A small contrastive image-text model, trained from scratch.
Training: adamw at rate 0.0015, 8200 steps.
Rows from block 10 of the image encoder of a small contrastive image-text model, named by matrix and row number. Rows with one number belong to one channel. Each number is 200 + 40 x the weight over its row's rms, rounded and kept within 0 to 999. All counts start at 0.
Before each channel's rows are labels from the 100 images, of 14848, where the channel reaches its highest value: "strongest on" is what is common among them. Only what is clearly more common there than usual is listed. The data: rendered made-up planets.
# c3: 3x3 conv (encoder.blocks.10.c3.weight, 96x96x3x3, each kernel summed), inputs 0-95
# c1: pointwise conv (encoder.blocks.10.c1.weight, 96x96x1x1), inputs 0-95

strongest on: cracked ice world
c3.28,221,208,217,170,167,133,180,143,244,163,150,194,201,270,139,222,231,250,97,224,190,204,157,99,188,181,191,184,133,224,74,186,165,205,230,202,205,178,186,143,198,208,203,198,217,196,231,199,206,151,188,245,198,187,190,182,199,181,168,185,209,219,138,186,204,165,166,204,254,250,238,116,207,167,180,225,181,229,166,193,190,181,181,108,158,199,167,198,192,207,162,120,66,228,218,211
c1.28,215,243,201,183,216,151,133,175,112,234,201,120,223,243,176,169,175,260,164,117,224,202,233,210,111,163,152,176,240,218,168,223,174,162,159,187,208,149,190,146,127,203,186,243,201,218,207,226,239,204,226,228,117,198,143,177,194,211,147,233,153,232,117,236,153,126,215,213,229,237,157,183,171,135,217,201,113,183,233,205,231,219,210,137,252,192,214,156,180,209,120,226,170,187,167,222

strongest on: cracked ice world; half lit
c3.62,255,205,260,214,166,218,227,181,267,237,275,214,223,97,150,257,256,242,207,252,250,208,191,205,193,211,228,197,215,208,162,180,233,243,240,247,281,216,153,198,208,211,275,230,205,232,273,233,218,179,219,218,233,156,194,229,162,143,197,276,242,230,217,229,204,218,241,206,186,171,251,216,223,93,164,185,218,261,225,154,302,192,224,194,254,234,176,204,203,187,145,219,180,250,240,251
c1.62,206,255,192,200,178,351,155,138,211,199,227,141,207,124,192,202,220,199,309,197,248,200,164,262,181,214,202,174,237,168,206,142,235,211,198,221,227,188,184,212,206,189,216,233,174,183,177,208,184,179,170,206,170,222,197,202,143,190,239,228,166,127,244,277,161,201,188,202,207,174,177,269,205,111,121,163,263,182,199,159,252,199,179,210,253,178,185,201,186,193,209,328,213,158,184,205

strongest on: cracked ice world; half lit
c3.16,162,240,149,288,146,263,187,201,221,213,176,154,233,195,274,195,180,147,279,175,250,172,163,322,233,213,209,207,273,165,259,183,216,210,160,188,223,199,241,229,210,243,217,167,190,207,183,187,255,261,162,207,175,238,214,224,219,236,225,250,156,209,260,206,157,214,179,192,202,229,173,283,211,233,210,239,208,176,149,211,279,200,210,265,227,186,248,215,193,190,240,286,274,194,153,139
c1.16,193,186,196,254,180,221,200,176,224,229,222,176,212,188,234,172,208,129,234,199,269,192,166,425,221,174,173,201,243,198,257,182,199,246,210,204,214,192,205,255,171,214,204,182,190,197,104,185,236,222,209,188,225,221,167,189,202,226,183,190,124,167,219,254,168,199,163,190,196,216,255,262,210,198,196,185,215,228,178,248,237,150,168,251,205,186,212,234,170,167,206,267,312,209,187,206

strongest on: cracked ice world; moons: one
c3.3,163,157,163,118,213,182,132,228,134,258,252,155,112,169,228,161,242,159,183,207,151,190,259,220,210,197,211,164,190,171,213,200,182,149,196,175,174,215,210,187,155,229,141,160,155,159,141,157,160,200,152,162,174,204,168,137,209,200,195,184,162,174,140,181,142,178,163,198,193,189,165,191,134,206,143,108,176,175,288,198,116,191,125,226,241,162,187,195,156,165,178,190,240,130,162,183
c1.3,206,188,211,168,205,193,156,173,128,222,198,175,146,162,224,214,197,178,201,216,203,147,192,208,168,178,176,63,149,103,203,166,148,152,208,201,211,170,186,118,116,215,231,139,186,129,211,149,161,204,151,160,203,213,222,161,191,208,137,198,180,130,196,185,176,160,178,145,144,235,182,181,115,164,149,188,184,178,218,180,109,210,143,205,191,112,184,229,196,217,165,196,192,135,199,209

strongest on: cracked ice world
c3.42,170,158,157,203,226,231,183,199,208,164,241,180,215,297,92,223,184,161,184,181,183,151,158,132,203,175,225,181,150,148,105,161,214,213,185,201,216,176,140,113,216,211,164,194,208,247,167,183,175,162,161,243,184,257,188,189,205,152,185,209,169,207,186,137,148,148,208,146,214,298,171,198,190,96,149,189,156,146,206,237,186,176,203,145,194,195,207,177,193,158,134,185,139,159,153,176
c1.42,216,170,211,221,190,217,194,195,171,179,229,182,150,259,145,232,200,178,175,173,211,128,99,141,132,193,146,161,149,126,153,184,176,195,149,209,205,192,196,88,151,239,231,161,205,180,188,205,148,193,189,226,210,227,238,183,166,191,118,232,177,205,189,183,125,164,217,197,190,290,106,180,161,147,117,204,191,142,143,235,138,207,210,211,164,195,223,202,198,183,218,166,166,126,209,233

strongest on: desert world; full; moons: zero
c3.89,237,205,215,246,203,192,235,224,155,195,264,244,174,185,253,244,185,209,220,165,162,261,219,248,254,246,119,160,258,209,224,184,140,156,136,187,201,252,214,237,103,213,208,196,132,185,206,177,102,200,220,198,166,228,187,109,190,233,216,237,210,206,228,201,175,287,226,172,191,190,171,197,99,248,213,200,212,224,244,209,165,171,156,272,193,179,189,161,229,130,202,213,285,211,251,213
c1.89,172,221,143,227,246,175,196,184,161,272,189,203,205,205,183,201,188,140,189,206,150,203,203,202,233,202,201,79,222,174,195,220,157,202,181,203,225,213,188,131,83,227,204,185,113,175,181,126,87,152,171,147,183,200,163,115,168,199,140,187,157,153,200,132,189,188,189,113,246,223,192,178,142,207,235,221,185,236,215,203,198,207,130,176,208,157,218,236,241,217,158,203,202,232,145,158

strongest on: cracked ice world; moons: two
c3.55,196,201,187,212,242,198,214,238,163,223,265,184,171,294,184,232,140,181,182,137,88,167,262,172,213,211,174,166,237,262,158,199,149,163,213,243,214,194,200,174,94,179,200,234,206,179,108,199,132,208,195,155,230,219,158,117,170,190,193,228,159,100,231,181,191,196,195,179,198,237,214,188,121,226,245,178,261,223,267,160,227,176,135,232,179,196,204,152,228,223,185,184,148,195,171,182
c1.55,172,154,187,205,222,172,178,181,229,236,229,181,233,249,190,214,213,174,180,216,86,166,190,175,216,134,164,211,217,200,143,151,204,230,164,218,213,164,193,169,245,116,132,224,219,218,159,168,220,242,226,207,197,240,128,261,190,194,207,151,177,181,171,211,105,183,209,154,168,237,167,193,236,217,217,112,145,204,228,218,207,100,199,189,179,208,155,108,195,68,200,189,171,214,180,142

strongest on: cracked ice world; half lit; moons: one
c3.61,172,158,165,254,247,197,164,235,156,233,291,107,248,313,165,260,187,181,191,200,230,158,218,207,178,170,206,178,233,178,177,177,212,199,183,245,252,157,189,224,193,182,239,237,230,247,150,176,191,229,238,263,174,174,169,148,193,178,218,253,159,101,232,199,168,188,278,164,227,253,214,169,187,180,201,146,223,210,286,249,252,144,152,179,222,188,217,149,232,139,213,202,180,227,135,189
c1.61,158,213,152,245,193,240,139,134,159,231,238,135,178,246,166,219,168,214,213,212,250,143,112,239,238,166,131,219,245,155,195,165,159,222,171,223,234,167,171,150,237,203,205,196,204,184,168,218,263,196,224,191,202,235,253,268,226,152,219,251,154,147,262,240,133,202,210,194,196,274,203,231,215,167,183,158,248,199,177,248,244,187,157,195,162,171,216,117,212,91,237,243,188,229,140,174

strongest on: cracked ice world
c3.47,149,170,123,258,243,236,193,222,220,189,254,99,223,220,282,237,156,165,220,189,240,183,210,301,209,218,214,211,248,150,267,217,245,199,207,256,206,156,291,266,227,211,203,148,245,208,157,140,224,265,169,214,171,207,192,209,218,264,223,205,159,180,239,152,193,156,176,152,195,220,203,239,209,241,191,162,173,192,245,265,295,185,212,213,225,205,208,200,233,201,223,242,215,193,126,145
c1.47,165,211,127,224,302,217,195,242,207,188,237,143,241,213,241,178,205,215,230,165,228,244,248,313,191,196,240,211,270,205,245,250,282,199,134,181,202,209,213,236,173,180,158,179,220,194,190,177,282,214,249,245,136,220,245,226,223,233,215,202,151,194,214,240,162,215,223,239,181,114,163,223,207,204,206,150,183,169,265,227,266,192,235,229,271,217,190,122,154,150,201,241,254,177,159,187

strongest on: cracked ice world; moons: zero
c3.34,189,188,169,207,161,176,197,177,161,234,146,187,141,171,215,215,180,193,176,187,130,265,201,220,252,191,164,191,229,220,189,175,139,133,168,195,165,232,201,195,127,179,194,155,111,129,154,167,88,151,124,165,207,182,120,113,142,207,189,211,170,173,191,139,155,230,170,160,194,148,176,166,143,237,194,171,237,207,183,166,162,183,100,255,192,197,138,204,185,168,173,184,226,198,195,166
c1.34,206,193,202,213,232,195,194,162,227,210,196,198,196,207,208,219,224,182,188,159,201,186,159,204,226,219,140,65,212,188,185,211,165,227,199,178,185,231,199,191,68,207,197,174,210,170,195,147,44,174,204,177,207,227,165,82,168,201,81,202,164,174,183,188,171,214,190,165,125,229,173,191,91,200,198,171,192,216,204,176,214,232,117,208,181,146,201,211,176,194,175,207,190,186,204,198

strongest on: desert world; full
c3.2,240,200,258,133,289,164,264,247,188,199,255,266,238,200,187,176,237,233,137,220,205,258,233,110,238,214,239,219,174,214,116,214,241,209,167,158,195,239,169,173,232,219,197,184,194,216,216,203,194,143,215,220,232,208,247,207,200,219,225,216,249,260,112,223,168,255,238,195,185,225,162,138,227,220,195,181,159,183,282,220,187,263,234,218,216,209,157,204,143,178,237,125,188,263,295,231
c1.2,174,162,177,141,196,246,184,194,143,129,182,191,200,223,191,115,203,135,214,191,171,158,135,170,146,171,199,209,113,145,158,181,214,170,184,97,99,155,197,93,213,163,119,143,187,206,149,209,191,140,178,211,194,219,201,203,182,197,176,199,140,203,162,216,170,168,164,196,240,212,166,226,216,206,99,167,133,167,180,214,185,169,215,181,195,150,213,146,137,155,231,202,191,194,203,193

strongest on: desert world; full; moons: zero
c3.25,123,222,145,181,185,183,228,197,228,159,281,209,221,237,230,101,281,120,188,242,182,187,188,232,197,118,226,186,208,163,183,201,207,236,120,146,283,212,182,207,196,266,138,174,212,241,144,204,193,160,190,220,219,278,225,191,223,190,202,199,181,257,180,239,137,175,194,222,215,289,191,185,219,219,169,208,130,258,218,223,269,208,255,191,224,183,210,163,132,175,232,217,201,273,184,170
c1.25,152,173,149,158,185,144,194,104,237,166,191,195,207,200,133,214,213,180,137,218,178,196,120,172,224,128,180,213,150,185,154,151,176,220,120,224,236,154,160,192,229,177,151,248,221,252,213,175,219,143,236,258,204,228,224,221,244,139,217,177,187,212,191,207,139,173,181,221,190,259,200,160,212,128,207,181,149,227,142,231,193,192,237,121,135,242,193,211,177,196,112,143,121,238,176,151